{
  "image_size": 40,
  "parallel_block": false,
  "moe": "top_k",
  "drop_path": 0.15,
  "num_experts": 32,
  "moe_every": 2,
  "expert_mlp_ratio": 0.5,
  "depths": [3, 6, 6],
  "residual_init": "none",
  "lr_schedule": "wsd_sqrt"
}
Rows from block 7 of a small image classifier, named by matrix and row number. Rows with one number within an expert belong to one neuron, the router's apart. Each number is 500 + 40 x the weight over its row's rms, rounded and kept within 0 to 999. All counts start at 0. Numbers have three digits each.
After each expert's rows are labels from the 100 images, of 14976, where the router gives the expert most weight on average: "top examples" is what is common among them; "lies over" is the class under the peak. Only what is clearly more common there than usual is listed. The data: seven-segment displays showing three digits.
# router: router (model.blocks.7.mlp.router.weight, 32x96, trained with AdamW), inputs 0-47
# gate: expert gate (model.blocks.7.mlp.gate, 32x48x96), inputs 0-47
# up: expert up (model.blocks.7.mlp.up, 32x48x96), inputs 0-47
# down: expert down (model.blocks.7.mlp.down, 32x96x48, transposed), outputs 0-47

# expert 3
router.3:470509468498547435543512494502503546490520443577544491491557510525523505508470446458578480464464534506507537471472521548560456525561545428491428
gate.0:468511591401519517508513483504544481527537629458452556493480478508568545480458522509511488480494539450554562498496546459531461530477493512463535
up.0:471517548540437482526492497484424441496453592609472523482471514439476535566518494477501594450534446483516465569491561560478450525533479521451534
down.0:536406378441505520410487507541589532518450512477525506515487466507520446583494475506545493491439478504517528485455539549450530471510518466535549
gate.1:517444526513473510544472456504512579529522442489437539496560509512537470494474460508512471582485491485509451448534492581463503513545502530565497
up.1:482532488487512459481506556460506458536484512528522495598447460469503553455477524498514478469509549542514564534479458529515477507495506486495422
down.1:504430513541520467488511482515515531464539497427436540487481443496521509523465441512496517562623446486472470585476539464497505544454539532496558
gate.2:461464485449511501433499549485564446559568523478468548454478500507505498507562598521503419466446508522544534465529484553488535498488410590513509
up.2:578490612459480500447518486413448542467465512494552504607451513531508529507466501479528465544448466543452473503521507520448442454452471562472489
down.2:531554511524558429545480552516513524566497455489503511465537532472497474441514418450505526518553447424453476466543459470485529484497487512517499
gate.4:500461550485467523451519498489525475538524618516466486472469527457487576568454571514482450486527541540597492547475556509469533479475513509509424
up.4:517530432564528530477506492564445472503466539486575476489486534496528496383540429551515521501519449503518477556514436433565491520569454493500456
down.4:544454614500508494488505453487507506560501486483600493555503512543537492535537427414530508548382479567506521469532463510551442507476499488493480
gate.5:515471480500442458580523452473498616508515436518549547487468488537530522550533509526579433532459498515461442422542557535495482515501433490539532
up.5:486480451496476457588537474469501562444473401475521513493511472578518495501504457505604554501449499496447461446551502482483432544555454488565497
down.5:445459523536488504515496447496532410555566498510487492505544488514436483542547503499550543517507514443516547498489523470488482520642496504546476
gate.6:536482467466468531448522493484515389494506474484498485503460516566516518532492551510502521463496496440522477458492490497529511518487469515508524
up.6:501523490495490532521553442506450506469527515519437498522478436448527507545467544485492580474545484508531477559532630539463566498479535448501530
down.6:430597544547471535462501492477455534490550502509557511491411507472572538536546509524493461454581444520448475526492449469542461476504498459443466
gate.7:566476584520509501417516555572471494477542517434518433497422509455567483457497543514508476471508512513527527509524513454433535497513510488516483
up.7:557518448614552475477453399526480567524525522485507548445441540548499512472558491505553543480468485517524514503446504495523510542458504434460540
down.7:488626507555464515491497584458494527480408493483533481489443489435517487475502542475469555525509459467501489483486479415529474526444563539567493
gate.8:510483479512540505500559511506563527499468472428444462509550442481418500485452519474551504475489576559482519589494510483550496540444525450513470
up.8:442468503510485501456481554600495451523543533544526478575509493439514509554495517415493501477522498604509521463504542510475544492533486525505512
down.8:446450537501483500492554489460544442532467456502577458488559505557468486613528493483475465562482437531557529474460511619479529499536555510517480
gate.9:478473494463494477527494519470534505458463402470541519460532438457493461527474470487540427524498541480544612528553441523505420496564488454551539
up.9:541531554512478526443532529499518451522571458462421511406477514572510493437556520547489513505480468497470436542468494524567508509540557502452461
down.9:537427480494517491514491413503523499545569483521470492491515558541429531503572520454553474500509532544458463421448480585551577471550454523472486
top examples: the digit 1; the digit 4; first digit: 1; second digit: 4
lies over: screen

# expert 17
router.17:497486523496495466510496442542454567495494525519542514557483454514519520570400440484519513498594548430483451543558438491473477466488430425461510
gate.0:529558442463532472518484472507445491482443485532519485491468476494494505482508493415535498474488476502464474474521450508451469473565461578546541
up.0:506502469536455570559461504620462519471503523572598548532510513444466511492539486474491526443424452545516519540512472463442530541532569415477512
down.0:462574527508479453502489473469589556457435438512575518449495525492433492551455426424487580536528550503464559447496489448480501533542528473508555
gate.1:490490463473477440512462479445514520497496457446465565502534498430542471411467571522532535495533570456544492431532515556517507483554476550593539
up.1:463492542491554488579521461588502517584575494495462528494540521490546495423492513526483479519563486468548432522497459575473499515505465496488506
down.1:470508539463500472531524526576520482463532474497437421476495530486489552502430441454528409446526468536501522509457558429535463489468557514475516
gate.2:482443468467467489514472506536570517453553486545521489583486548491464526542599414449475451469495486529519482506466531481521487507513468488502462
up.2:478440427489514483552536533564553566499526601528462455527514475521475523448494420554464547453501565478497468571489515502560462465525534516538478
down.2:544515498548485534430525408503528459562518553530484499457479567492445536478521506549539502563384390500497473453504444500474586467536498526484568
gate.3:573427514494539492469487554490480493496516553497399487493424449430596501501450514545509480527535507516526472485559539541451568483510495456520579
up.3:463649489468485493552501442461500509501517453478537536531539509540401471424473519471501553494434499486412520508485428513506384490525521502492476
down.3:477474405507568516456478580535503483501415465538483452459518454520556514444556615541526540490481530446471487452512505529522552457476483491568490
gate.4:424526445479466539469478517518508508527492504503438507530474589491495532469499509498443528437470428585566465530536522514508441515469497516555434
up.4:527538442520463457592566480489441485446454565474473488472535461523510494571488425480433493497516525452512521549502459651475486484516527422464518
down.4:508511495536502500585494502489532530429455455522460448513519479536492527451481488459513443471488521468517469636419459613492528534471523435532503
gate.5:440448504527483555493504537506536564534597479537495448462593499554488491496483510454504550489505469413481424497486514470514462533480558530527469
up.5:493536525473452462461507457465511449494469464530427497523409545453524494521527419520512472541505511552531506461531470525479563425503437479483549
down.5:576480476483504541528513504493487539511524417439427492447573531526486507513482488511550499458532483519526433498394503473536538495490490528464494
gate.6:489533553517507509448505531494452500565449555434451475502506493491485507471487522486518506483455493544472466515490483493522412500581491529486517
up.6:522518584513549508440516512533477488538465566472522476515517459494469507538499530509536523491504512540500496554521487482515428517599480528455473
down.6:513448499505515496500504469511491504506506509537545504505448484404395505525449582463463456568555515621547498486497508427533530493534444520509443
gate.7:420533524473453484450522501495536500461505427516453460470577528483458520583463546482477567508529491543473495476408621517513510519495540513467490
up.7:393475531457503468428555544521594490454470481511499473550517454437493533563502521490486514472588571490584450503492565556494511528444517467482515
down.7:432417513523500479473515464495548568520481427458520485555502560515463471539454529536497461533538529515555521480498488463475528543423472469517441
gate.8:537504537488519502513457515524508482533540547508488475526501468445497471471578526526472442500542513568444527576527483494493524485476498511495406
up.8:446476492526504436474560517468541519534516444457486527485450483543545544521488476505521550506419441498536486461501499506470454469515539577520503
down.8:530483540452415474549520532564542572543491501466477533519466522564505473544445563497437511535527518512517491506499524423428470551524472575460432
top examples: the digit 7; the digit 1; second digit: 7; first digit: 1
lies over: screen

# expert 1
router.1:482465547513478512573534521488533541535506473495509485463535522518500532569460455527489451486507570511546490503511522489454473519491548479475503
gate.0:478480585494491529442456536512415515486565456457498488528504480475442518524573587436490474499508519519492540550509508475488503495498507498523502
up.0:551504453442513551484536437467563476562447506498499529524493506487500536517554460510392537531465471577535555404462556500527529537510548529448492
down.0:546512486599457565622538556535524577519541431464439519507547460574534531515487516492491475509535464484484469508526502465521545539447502473515491
gate.1:517511498563453489447479466479505546511486435527514537502469546528493511471500547488472467542489480491527532559511503473597479489490467602567534
up.1:496579475503504474479524531511535518498529499497605463500501507516490504529472479545453491485521493507567527587482504434523564494496553463428504
down.1:523502587501506533464506539486511596525560476494553493514493444493488510628494467479550420518491508518557471516527486465500477485561487501507413
gate.3:503462518585514470499533418506525615424454547594551505517487510486516524535402510492494547494573495446490479541497518430481521497521485495507533
up.3:511567460460456522483435550467440420563513452444429560498507520498479439480630502478512491481447504539530503479437447557478508560518485535492461
down.3:429452479512565583470438484481427472546446551491491560471494557487501503447541463484489531517506386525574506560499439568559518453501491459472478
gate.5:555486582495510509518514497535480535454485566502532464488536471493446540499368467467574582497470554428522517495556475441520459506558520509494442
up.5:421462428481500536496477537520516437525537464473497504550445497510548489454595504497424464493500463555467505434517560593483485469480473493554611
down.5:516466546430531531489506519479454444512516511457554509504540548493516485431527493469488603500469478430497566496553461545526519470422488524502452
gate.7:496495489480469475490492533516443496501547530539467477555447499501564538436483477412517479504550483487440545478483536451515481533501563548423477
up.7:503457417482528537496450514588500515447513490541596470563486511475475505533459519503454533488505500476529511538545477539495488503538524473518458
down.7:524525525542510489385515529605488568491492479516534493562517521435481536528445485514530469440452512556555496510556499560548532465442455466459392
gate.9:478532502506484486560458483513595429545476436492519542556458516490502502481513465471482578527492441541379504428537467450515484454521523544474456
up.9:499493476524562509479528494467432486577445520560475470469582530576506524560460537505469475508504472504524546565531543509489518528525562459479520
down.9:507430488540528560460506508501539483503496484489520544457488467502505524477476528483493478534547480527482522495503503506603516455552477444477452
gate.10:498510410519554476501492591479537488531519556451502471493506499506526430472555482499545516472508496493498464479493489534450512461430518486514474
up.10:556472584487529547452487459545474552566467530496451508443540543471565512537510522516525400525504482490520482492400496427521488546529458547477401
down.10:534487534441511557507443461553493374547499551538536474558520501531469466440529528451496485512429544503488534488484497590435486479569517578520477
gate.11:503459556457462502498513401500460591467553550561467461462494521537503567528438523487483502537461478484514514476532556519491504494504509552523405
up.11:551511561520475503439507472530415517484538600577496494531476525487508544472467479510487499467461516550539547520530543476494520451529473565447404
down.11:448506525521473527530523517509500519455520530498558519436486435501507557493519534501487525483581504473490541494480472434580501514503540501497497
gate.12:433435433520498487544502468499544480487485435462483558498532497503445503459496513508500557521454470543476539527554455561509501512500481498490569
up.12:532471493467457561490503425568572483483474469516497551539543521487436571444548612476487538482435523539521484474464525494544430531482535536489538
down.12:432472415509541496466520434481559467430526484557459483525568478521494541473477517531505456542536445501582504572501541532504530541562566458534480
top examples: the digit 1; first digit: 1; third digit: 1; second digit: 1
lies over: screen

# expert 9
router.9:443537521541392499478505446466559487533431513466464528486531554478438509477436536475422565475536467479487496476488507457483505581467530531520564
gate.0:523542503514489422534524451459482478555512540426449524442475523445510481478496484508391555551516455444550516501515589529490526512517423467499498
up.0:450432468488503561466474529525526528454506458556533492558523507533493560524470479484616447448473527542446501470472419492482519471455598511516507
down.0:511413492479475514482490453506617511521496558544472526479484483424524530517490425498510457509485544533540483487467505578511503526583481547455386
gate.1:589517500496497473542461510444504462520486448413555481523458455480548496444460597482557506507508487452522528482477565606526421460495510523572577
up.1:414501463510475504496540478560517539490539560566448520462569526524425516508558387509466498455482525549497445561498423428476547522528486450443441
down.1:489458412455491537510452538476458477475578501508542456520479445446558513501534528445516403439491521549536508496474488558445521476499518495499500
gate.2:582461492492533505550511478479520458530511455473554483522539542577629472502593458531566473490457498553458544523508493527516443539495468482476485
up.2:445472452500442510470515478531554555547574477485465559481542520467458509531507530566432495503494489511504530467560562513450546574522465528533494
down.2:453487562475475556493506483501525589430540497507589480493518455497471468569501531504556385538494588518505451452513516548535541470579471525563464
gate.3:497455534503514459484474440516494505424559476565524476482499424500441502508496418549587504525486534528520522486508531564490482379554435502480497
up.3:483521455515494477540531492453593493544535548455489502508536487520501507428448520507471533492530525463504498580430472530499523553442589482548485
down.3:485464492543555482423496468524554545491529453491573525559531478542518504485565473439543482523464633606509478505487469504476494519485481496464523
gate.4:471479609445518520504552495488544472500521528433474519505500487541543520534494542510547441448472537570513485483472478505547495538527592495530535
up.4:474408509507427528559460507484481582503544490474496536560498491536461540505461565449467441494456528505498473512533491489511519523468520475554488
down.4:474583490455521493464520499504513495516465574461606466467526512445457478500560552488545471487470470528477551510467439533538465485497517485527522
gate.5:529510538498501546497461430533502514462508523568541460453491474521463494563521507454466500531408460469468449507521415515509491549544464460465489
up.5:517489428437533520444489510513519531519500501453524455541463508522498562524525540549496563481507458538491470517471482448598468491458461505478481
down.5:521493586469532488427502447477528528513495534485513472509517534565468493535565483491541462531513478542496499446533465568539498458534450521503465
gate.6:530505449490509517515459492519388469508471521492478511547445541474535517545504542506439573513499483440510522501450458543431530512437545611553520
up.6:470477519517501518535494510548540520515520545482492471500483476503392501512501461449448529506481502478519491543426403509487498528457572565471433
down.6:559464506466505452494533430555474592424519547488599483486492501535432513532480447490494380434474521517606464466527516499527523457475464507492446
gate.7:428502488494471514508526540482558532506478493486490524585520504538465527501558561446435622506575539521423502447506448387463458532464548482478512
up.7:521495511489519474484472442487459486493539481521500430417464467472575487525468464564563396442418472471555478542474554653503534439528457548512496
down.7:483469449474498559542536517521495524521596420435547459536560511496451534458504584445457464460457543558511563531504446522462535495463509468497520
gate.8:480559509438466454496483450484511580491529449562485537544501490475438478502480553443546487488483519501426428484527527558451498439538531473486508
up.8:483528508532497474425489519536444535499488577498551479439535535440403462565547495466457493472496486525575501567514446481535501508535510416458486
down.8:509573453543481483501507516530520501444463595525453459499500497492548496528445472548568505500588496433491478479566508372529433522513545451547490
top examples: the digit 5; the digit 2; the digit 6; third digit: 2
lies over: screen

# expert 12
router.12:458473507432528547462454499525493463464494463503511535521481486490613447460525473491475476511578517532480551500545586497540496475448465460539514
gate.0:527487476497508546523497464482513504559465492533556527540588444568417570566457546502568527470454479570532530562457478531535459537542440476448467
up.0:425552524514583511494462504524550489550516548437545499540474482454494434484505456467493512464539439418541475556464504408544486510468505516506478
down.0:474577449533504471518516564454540540541511483483402529499549514547464507406545486520430484423537455442540517539469491476454542478495516499501525
gate.1:534481524503539465505492446480485509479492457526511539485434454543590506512443473535493519558469483555544557468495530466509507442532428467421521
up.1:511458549506595505491473486504474496503472421502502521479416503533593501471447477532492529554500496560525502456471583434528490480520455465455457
down.1:463524539436531463477523529444571468528463410470445528558482477503527523461486567506495494475472561562431530456510487444520446503541514511532439
gate.2:511521437518550555415566478510503518444476511490480466516522515503437546473515436454547554396434511508551435503417521539550475472495517541496525
up.2:444496496490517461483503500515529467526474377542563521518470527512523523473477433458442487546492417497526549454458428534510524485529498551504494
down.2:493491527436448545516479465503517524524558436501534509490481477455441496543482554472552469454476536491547489556524496530467522496543464443492542
gate.3:499549430436487472425452455486570485510505489500478488517545523557429531492443583435539518459505485509422499455489503415492505520508440507497464
up.3:437488557478563529521479500474509511458475467490482482547491488549582415517554434492515493494498533498549483561456507527532489511475518540491437
down.3:511558529518510528497479496555456498524558453528558508458463486533455484533523415469517535514435486446600482510472483489425499547576506460500523
gate.4:460480524537549508474523476475588506457512555492446500481511507513443540576501536517468477571465474467515518464507504457564554526527561511452462
up.4:560517473524567493458512494491423514489473478534557469491505504564489505506467512525529486450472507599467421513479523533477471470488430523529445
down.4:496472466534502515535519468472447507527434512420446541540550508565503552442433514523544551542434528439522563452427507544452541467507516547486466
gate.5:440454458487572530525519489579511424526466568503526481461503456497530413403460453452505488466509476467486498567505460589513517453553508490503528
up.5:485431508501570526522534498537513453517503552540510478504486467495545412410462459452490489484541485508471445563502427576515506445542518434516474
down.5:357483462511523510533470530482513510493396496449503474499515459515512514467394509493447531539494464528500507524478483527515523507455494529462530
gate.6:464459502573546537541497507491474538584501497545521486503546560539452511504542534544538439468456502497469526487511458612472469518586484581567406
up.6:476466449499486509557488485464496570535432536472525436532506487513443544496435539449509444570483513470460506534478511592510465512498473510472520
down.6:453505519485492499481488638540543464417554484501560509499509417450480481551555526403477466417469512516484540494506500438544460537541512561499549
gate.7:468529542521551523517503469450473504528497467521483535505488426493553461544423484522493439534477507576390468386517529499520469470499431562457439
up.7:483524514499487480489527544489515495490461568474479508518476527449420464444505437532425534497560521466558458570547505602560577544480561443498478
down.7:461475393488529547534486548502511591497476435503563450506468538464453517521548486501545460553483518533468472457492457595492465503460508575475489
gate.8:560577459496470465495521514502434479457546483565488540471498513462573481501458531495513483488467497547372512501482417549486501533534428508536549
up.8:528574506474484508488527504518450441452531489560501538497508486459599473457442569481531466525491459542407527545489389577512502480489436457547587
down.8:547523511563454505504517524491515441497481538511484472435522505495530475502471535571519433569525407545528567415498461439514494457469451513534524
top examples: the digit 8; the digit 6; third digit: 8; third digit: 0
lies over: screen

# expert 25
router.25:510515477484494491455505543482471542530456470422560533510557495486472480514563444495508510512546560487592551572535520500474571528447554444515525
gate.0:504607547535490458472528531461486507483484545501535536543452522441505513532503508506421571473525455516461500471530496541439487497481482491429484
up.0:472528507567484491543558535497492488549533519491493535463542613532449539560532508542427543496471469496498473533518440482455513561464444508485385
down.0:607538546484551407470441434510528498500511463479501521471446464460538459482499436469492524587494398516535520442529548437508488532535506509496511
gate.1:510441597497511466463556601425534550530450509423475496515456512483503513548523516552464547505524552494464416475479577472477477532507446451518532
up.1:540414543505495488466504540424507497529467488431495494521479548500512516589534499578528541487485552506510411474477551414485531568503482457520526
down.1:557452464517482496511525498542498601536472466471592467536525448411488449506477523457390541556470498526532476499530517416462475498513520462487492
gate.2:508517510502497506427537510522465477533500567542438555455521552509372521450566550513456533514444525472525563468467505551500520483540605510511471
up.2:532503545531472514521479443454486443468463484519479505582459447527595553505447495529548505540498499550476478488489505533543554541503471549567517
down.2:532475482452516464510506494472568544564520487462429508457500510569481443586517463518424455547467513518517509453552494437529459523503539484446429
gate.3:553510522502535512491478475534471530493451443578570523529501489524487485487415558543473448510518524514442506490490460395534534431513488497363483
up.3:553491501465470539457502493547473512485423508573516500507530492517533523521473517533457458512550591538420494505529527427550500499515518445410441
down.3:484476415503468499506525549518521473549478599482438507481497514491521526535586456494494525516484466442463451537487458640506545527483543550527500
gate.4:548445525519469475536469533485474461511560525525504461525486496577507527479472592493501534434483503552519524496447484458536456469493449386517455
up.4:451572530465507507506493475485539520487490500523522550476474553476539506542502467434468474580521475465437482541577491491460535509506549610497503
down.4:555505556485458477464524487455418545435565468494459415458456557489485481481467537547416475519542499528523520444546497378469548509503501485538509
gate.5:522566478530452506522538497468424463505499610557386496464578505526392535483485527513398525526494452415498506540487442526481553497471551462495509
up.5:544464498495494496469478531511553546510520453433577504510463513507545501510421479532605466476555530550508456502497518460504462507463462523574517
down.5:467463456458511475510474517467584533508457450425430514497497506522547498558436460502520409590592518483450462497541468527513501499497533541536608
gate.6:453533465491486531505538505467407480516531548472500578459569455504482474464586494482411490457516497488533511528543571503451536530466575508525484
up.6:488522444486470449411546584507562569471483455401584493513498439440513494530491485420517484530506525568526512524513473456500485502400483458549554
down.6:424466506466535444464515510513538560519480475467535447520473534483471501438467468505462482498534493526513534532493508396557502536402502515513525
gate.7:543463510533506530421482559509524583484510542529475494506527493474525533548547514548491441477514463508511445469505464437566517446439444452420416
up.7:474507485438487512552472450488537401516480424506590535489491524524499468473439514422526555545478532525523581450511483572466471486537543585578526
down.7:483514540492534490521527465511478483488492474539493515534503587496495514559463494535528452551578489504485523462450487455542516502542488445493473
gate.8:494505550467538521505487447427521512489491374486533532545489549613495541416482508517555547569486553491495516399467461481510487495519530539575550
up.8:476518566477535525462479534449521462487571374500545513499442568511487477490510424545520471550471474514548526455495505461461522480521549551456476
down.8:521593497619517487492498534468457488600546612522433545426503532565504502463472528598418550474525451478486506487498455471495509464512521527513520
top examples: the digit 3; second digit: 3; third digit: 3; first digit: 3
lies over: screen

# expert 31
router.31:520404481445468512434470463515468481470503502552461469476532506498536510551533481567514536498504481511453528479480560482516574551541463535524520
gate.0:520468501567500496540500475510533514541496507513495513435554537567437496510540404481516452559420502458534547444542521514504528460531504559526503
up.0:536536448482499511448488517463467441462438516466502465523416507467567520504471592547542516439548491530500517555476445473487439554500481433492529
down.0:451489520506524549575536469543525537444496480517515432534490470485467539511358529536530491457416510543501437455485492525524463515539529568493495
gate.2:509507505476498482517452485497516521564596513479478488498467586422475447528493493528507496486485575534563489515545496496457479529460558483570543
up.2:431566513512503533538548529454553481503465480459497464502567549496434465494533476509488611467470527502517497520488422469544441553470503496502532
down.2:557598435505514509513525517431430537543512405486509546467490493521483469434558567532492561480469400539527482436478517422506558480466447505498472
gate.6:523493495414487460515510459426463557499537445511427572492494543562492530632520532474482423485466482536468495411517521484501528477453428506481490
up.6:570519454490450450490515439497408530478506469529371526494526511508511485538442523485489442494521479435489461444475590546495534451476467537482459
down.6:566491506490484508557488461515532450513510528469511466545498523496501487510377554443500499484550533539550508512501494522510489495529547502450551
gate.8:497534496522498478476494553489446490508386562471561455530463465469477451473484454434537542482532523517473518536474495445497509521443487494481476
up.8:462526494599515502568497452499560469514501464437496445436511480518468478452466533537574495464444507420476488528492478543515536435487500520470492
down.8:488517446539497555433513463544525452497496543527466503515507516495499487461576455447497534382468501495472518493457516579555510503584517530528490
gate.11:442573484507435488449528559501427511589546537496455553565470514408512484468566536503438523476558509517459507435497550438506548522451539451523460
up.11:576511506551541484485488445542496557477514390537467480454551530563517521504479512508572502478477529523520506478486462456488571542515501429558499
down.11:464473504478492479495502478510532578547563530544512575390506495523488529538497429527491441447508536507509477514486497519544529493477447471453500
gate.12:473471475476493536506460510486516505473405513505569460569504542498444456475534399531427481580460492478539567544511538569455508527498554523521534
up.12:512445482512484502525511469529453578522582539496469488452504446522554521533489452538492494518555478433536419542552594515492542480521504428512504
down.12:553441507480487493484463463526495369538467489511418490542492483518500475498550459491469523455542532505540585543479497505529434476493494501526405
gate.15:427504444515516454576506545508570449481494440503442484510522449456442484466651511459473540485499454529477493508439398593506472487476553503431505
up.15:465490554493440518472525493500446547494526617511525485549480511522507526515451441530502398511487593490576448531557486505557567455514505514520421
down.15:440460469522480520617521547559434518423497487523597486473554503571503499483506542455488545530518485461444456521528463513469557489547478431505469
gate.27:466556513475466534524526567509494507520493472539489573535532494498486546578453492509425540509456476459508485524541466533512476542491529479494551
up.27:557530563442427495500494402471536467513430494445481548467487408481503472504436495533496435457565502445489529582547511524474465512530479472462477
down.27:480574522550458434488515541532502472462482504416446521567500503448520498525379496489444537569484589517468560532482476495427459528450513465536477
gate.29:422533509545521528483548549497596522483417491463503461481535468484417554438461584472514457499481489492496468539491479505511444511512481472464563
up.29:471468489542508553512494490442477485544547526442494544466524530519517450534528376485503515502456479529492452559546503499487475583513510479532423
down.29:505491439547490505446506423507527573513489509523522508428521499499474524460385516530570565455470561453560460501486498463487509549490529534525536
top examples: red glow
lies over: surround

# expert 2
router.2:549568547504501528542469469446470531503559531471510533535449465442503428506483489506503494508506490443434429458539547533476538441441503535467474
gate.0:456468575451527422423489525476457414494442515525542472483427513500565525460526487500493515509525482491543554532433526464493447514574533527508480
up.0:449487500450542463459539508512505556512491441552648462554401474482495533489475471475526483456477510481567520545486551453531443518511575487567489
down.0:499502511529565499511491619484527457481527458477445521553525489487527454460518538505441493584502518535472552480471486474494528474479449440485527
gate.1:504490581485515518487498579504565471481510545453467476538557475470544461501528510508553455424540555508515467475551496479543498475508485556468527
up.1:504538475530494463530545430503495520539472459527493523464427515550461534500529467497447533569467459466472550539475475538482514529513525406496496
down.1:516505489567492552532489502461504574505511480427496516518511521462495520484468525569446472521486451469488468509553523478545547504445499498533520
gate.2:553524453548478519447551500528420452463448555542541489451508416524418570414520511474546517520452480433499530569486432532517506493535496524494531
up.2:483454490423508553531494506462545472485454588502474394496550582588545582514438479486557532457444512520524448530499521493569485492518477556464463
down.2:494500443516461525495518518469375488524480499525505550521490512405533517499522572554452491459461467532525435451471540549425528475537528502494477
gate.3:509540488491469505492510474430507506534473485543535520485522502582434504490521554424424492532458495481481537505512485513379478542541494607465483
up.3:470462474471519463486489525555513481494460485485436452501468504448559467494518490517573553505534464513520447475494468505600511458501442449534532
down.3:498479515502471486494500470440521492532482497542473497596496501516488503467454498583434540493467607482465575499459530435527482540462519488495418
gate.4:486568556442527449498457480464569526490472478463482563501491525499573502489553521479471377534506516504498518475475511461434522513478456544491419
up.4:508551552434501479481450418504491532447492520515480537542509509474568515471475500448410449470549568467544521545550521475477522494471481519469427
down.4:539395511516511608544498508475521442534567484534540493542493447504555520499503483474505451558452499533542486525439501623495461446552506520498535
gate.5:460456534466526542545496423478424526465483495502537502468505472496541524555435482537500558497504460462455458519502513532444576497453525468487535
up.5:573549460540497469451518533528557466524519493500459509538505524513449483434572498499489466532497550587511547467475498459561425503532485557520458
down.5:431523454478511543482495493584501457474513494568551464478480500578544521493551444508553542507483415453512538497489493505559517480558502521487500
gate.6:456542484443541473480517548533549511486486444490474482501508547509502541461541510491477487500494544507457517467470562503526487497457473517545467
up.6:503579521544544529557500501465511446507452531454462518464575565470481479498525529483430529604476444500509484450488438452530521525506482507453486
down.6:491408452511427496489525545488432493463413507463541422564511513476446494460437490441561483550458523476470523585475450469459537508513551513445503
gate.7:491524527546456473485545523491499496458462521490512564481466551535531500486516479518513568505501481473491546464573384464524471530542431469435552
up.7:485576486557525454528534476459501483495529548444482511543482453536542463588508462510493581552525496469456474480500532456531459554540428428477478
down.7:536587504610540499524517527466495512515477563545523450520442459468500474440446432500493540481525520488534462542486547433577495520437506499516525
gate.8:492543485520514464563453498466502497506510481398467552448499524534546537498492481487444515502494524427545465579469497496529480522553507498452471
up.8:495477438521521486577434481463421509556464461467505539466541507420401461500540606537470500496558526461442481462548483543461516512481447468448548
down.8:458497568494461476533497436535471517508476539480571444472525483503525595498463427507514504553528499499492583547514498433491499515501475459541511
top examples: the digit 1; the digit 4; second digit: 1; third digit: 1
lies over: screen